Weights of a small image captioner: encoder norm layernorm.
Rows from block 4 of the text decoder, named by matrix and row number. Rows with one number belong to one attention dimension. Each number is 500 + 50 x the weight over its row's rms, rounded and kept within 0 to 999. All counts start at 0. Numbers have three digits each. After the name is the row's rms in percent of the matrix's.
# v: cross-attention value (decoder.blocks.4.cross_attn.v.weight, 192x192), inputs 96-191
# proj: cross-attention output (decoder.blocks.4.cross_attn.proj.weight, 192x192, transposed), outputs 96-191
v.138 109:503542530469478527481474520347551487521544472514455401417572464495513451581453494628470525510564511522489451502489522539553473456542477452546502499495561403495435475467482467545499549482476533484511507523460529536561490472544413479467446478481571579530459530521508446472485559550518541437
proj.138 100:470473486570450479533547572551443438530490528495486525610404441442540447459439517523518448454483529535466481551526457551508577450579493521371413459612473555514528492466489526516474475464482519452463470457458538494508444547530588453340471436539560450507475513534469539462553591513571486504
v.139 255:516522464406505497425491553362558458492605460485448400460532498495484404595475479591509562469541503476526469479486512505528457430542512430577549505463479423499432442515450473554484521502405562514497520513494550545583500437536435431493456443463607590537479556528474443498508494530537528450
proj.139 324:477502460579424495527530558570437462536449527493526530606421454432510470431424527540493457465497545525435508549595443528494532477559507488374425464597473501513501499501514559520478465458450529453510411455457543487516439563519595476374448458542550461488472478528490534481519579469525471528
v.140 108:529513429424476553478494535398557454507563481518447434466571483479457426635522482617476521461503482451555484517471531528539493434558521429571468572438519488477440487524424472575480547549453551491501469418478610596556492517498467418476438435465589517524482513527477448492467493567553523449
proj.140 049:500526530442523548547530506533518497509431542514454490573442496545448458494472497461536504428464516489440512462430483494566479497565496449396434472557514571528538567398466491570461515585508534432524485457472519468498529386487504497392595476568553351427517567543479547437585560550499500458
v.141 079:563476520535540568537505497501517551540400515555520527469458530474446451470521522404504457554440545524609497573487605516333483545455567487517429497571553490392424548396545519514516524495485501509487482512500512495498494436410589522435460499515438546517500468517596555525492374476467413525
proj.141 052:461510553589472527562540488443459436487569465476529414473588475485443464525514532498461627378514463465513463396383437536512347545490424532466536461511531509487548487451433513436384480438443528501468554543482519526535553481420444542575533404463465529520501537515516467544591511506453532503
v.142 089:506442548576542408521435574524448485575462537442470459585470561564501552507534498463566521451473611536453547559517523523410563520460556500456493541482519561543522537426550536440347419477619522404463526384463464417476439480468540534477411496490465485510560467477530534559502390470430437606
proj.142 078:465474567386547594439465364496577558440465434583546522449545520568472571572516436455436592500478511521514474458418513475568499548469480514619594457447553502489567558504505453517561483516514526510516489543498445478479549410521423479636538512476417430443613504526559518509451522498419501514
v.143 118:514552518578540552536556411528541491544486539535509581371618448426500507491491526476527420542515461546654530532523527525473493489521545528585500488563523498383493549451557482594607601505475477595481533483556492460515514510529537561500573549498431566467464462562529463505474577563552499403
proj.143 067:477546513528530446580510473433506493469573519455456412488478574541413486411544481475566559402529549453493483448421492526478380461450458512465530522493472512527446448483408484486391561520531504492485600594544453529520552468428447530442449525476492576509450543472512498465556509525508442470
v.144 077:519502571508557527418537507458549502542574547516435473458612478501455472498465470572501507468474502452539528543526478537498452461551614477565496489527601478441458586481535492515504577442454570567524602525491496480590387429507408501414514439493570570555509446462558486515420564534544495419
proj.144 081:435530476550476469584571519473475461497532533438485469598417552474426472424453501522543571400498588515462491516533479525519452471442467486416467457564499523519501437496456557530385533472460532463515505553514509467570532477422483526382429432546460550510460545473548519457540590447508413523
v.145 094:455514461543513506531482544553570546490415577533534558497526438458460586538575520514535441546540553513464509517594520545488474622453486629488541451492567511492523544452557595498535515497499441548485453529476390475415501532460557551509570594586345489473474483544627453450542465528480485504
proj.145 117:518479478497570471523496519427520443493544566409463459395576501517482536565575510511512556514503447472554466461403535514489519531477454507496481527447483500503504469457437474455509519575498471499483596463500477558439542471474461561537563477475521563518477532466462430535531457558484534417
v.146 066:484492448427433472487456472378449523513460512511520493442478391466498554446529458571417523558469385567529412513481489471505435477572398506476513495516559443500555530517505440493559451565508536479573468523433542549425513497564419504422457506443543508468421560386510508489519499517506514551
proj.146 082:567508472449574483493478495461541503511500531443463457400529483542530522566558529452518485574527491471575532477446558475470515505459551465523508581382531458481471490474479462480557538557528474536554547479576476534473526444478475556555593552490528550531449529442511424451524422498494555417
v.147 080:544588510546454540380597417508508465416530429501536527477519568477475433422467508573439470500477468463488447444457478436612470461536508419552476468468468494483447538527478483517513497534516494557474517570415471501507511529545537560429608557521494436469570412470500477508492533493537523485
proj.147 062:544586482489522570561486521456486512492527461443480538500595498515439494457492491502521541573582524439533534479546562509529359471392499429483486464410551455534416448498432531479464517532491503559466558557531447506502584396492454563559574510448444586553512495451512426500566449475487450556
v.148 111:489440478519496437529508436541457531474471538489537530523400518507511607435516496426506552548467441576442462458516509427506498537436461519411505494478446576558579461556476537439514441496552524438549506591499559459431553609518520453562549511527487379434487497482432572559564468409429529617
proj.148 120:541460510429550488461453472465574524476516484474471477361553499546538523577576500492513489579500454472559528480426558453445502541463512505616555575388522468469470497482501463478581512547540470566524555522554461537451495493489467555612550547471487555525503482493487450535459388525493544466
v.149 107:477486532543562485491451508583488514517466509443518601518503591477480526421491541442517445528513607545532516534565519535415510530503508505520458490561578459453466577440515565470534501440534414469522495551516342463493483483489568607425552603497387539506608461497585449582513504512465471516
proj.149 074:438528521572469438550496491445508515528608498482531512584524552480415516417522457480449612394449519477397475510533435486488470551443420529523546391559417535479560464524482494473403506462490533487498495564528500466556512562482464456432398455491460627446498478497542512534501528491530497528
v.150 144:506460484460514493409505583395535497537559451502427400514479540570487446591515491596526609488490595487407481505484463490492453412505518439484520483449538455568446478472495499500386433462459571455493494511495543521554448430476434409447408408460602543569475520449488486497467490489520500484
proj.150 112:475460515452462550423503521563475494496391497572517531544458443511558521522432510500480449533473561584488452543556508497562603460550538490450486483514587457478531556453521505574554427473465541489510406455428544480528467487575552441497496495539497359494540518519535555482467570443512500522
v.151 102:466428526553509444563509436571439543499416494543558527551451472508530575457500452439454505509445416475476544518511465469489537523452483531398474480486462606497583480544545518438489454502606475486530445508521505456433484564416562475550463493540463400448486473448452565493499463432433477580
proj.151 109:529486579428531559380464452485542553440508422578500509401536499561573481600533492479504453536510440477568507432408552456513461505489508526614601531417587489489511570475518455504547514488541478523479571555485484497487551431520447484664548564425466430534526493509520493510446435500476534503
v.152 095:463478473572583461592467477593472465519408474480477526586503562549475513521516506400496479467467536458510565532538456520473480529452575550427449450499485575495506469464513584537476465468524419499529472470514389447497466496440545585506491602516433493479571438433603455561439460473506483535
proj.152 054:507519551459495550377502376446534526499421460591572507518503526562483560467535493470475531536459515572506476458508483458560478522477490501560590423474602469458545557560525478572459455470537531461525467507459513448537536461569456448579485559464399479457556570476593542469422541432438456559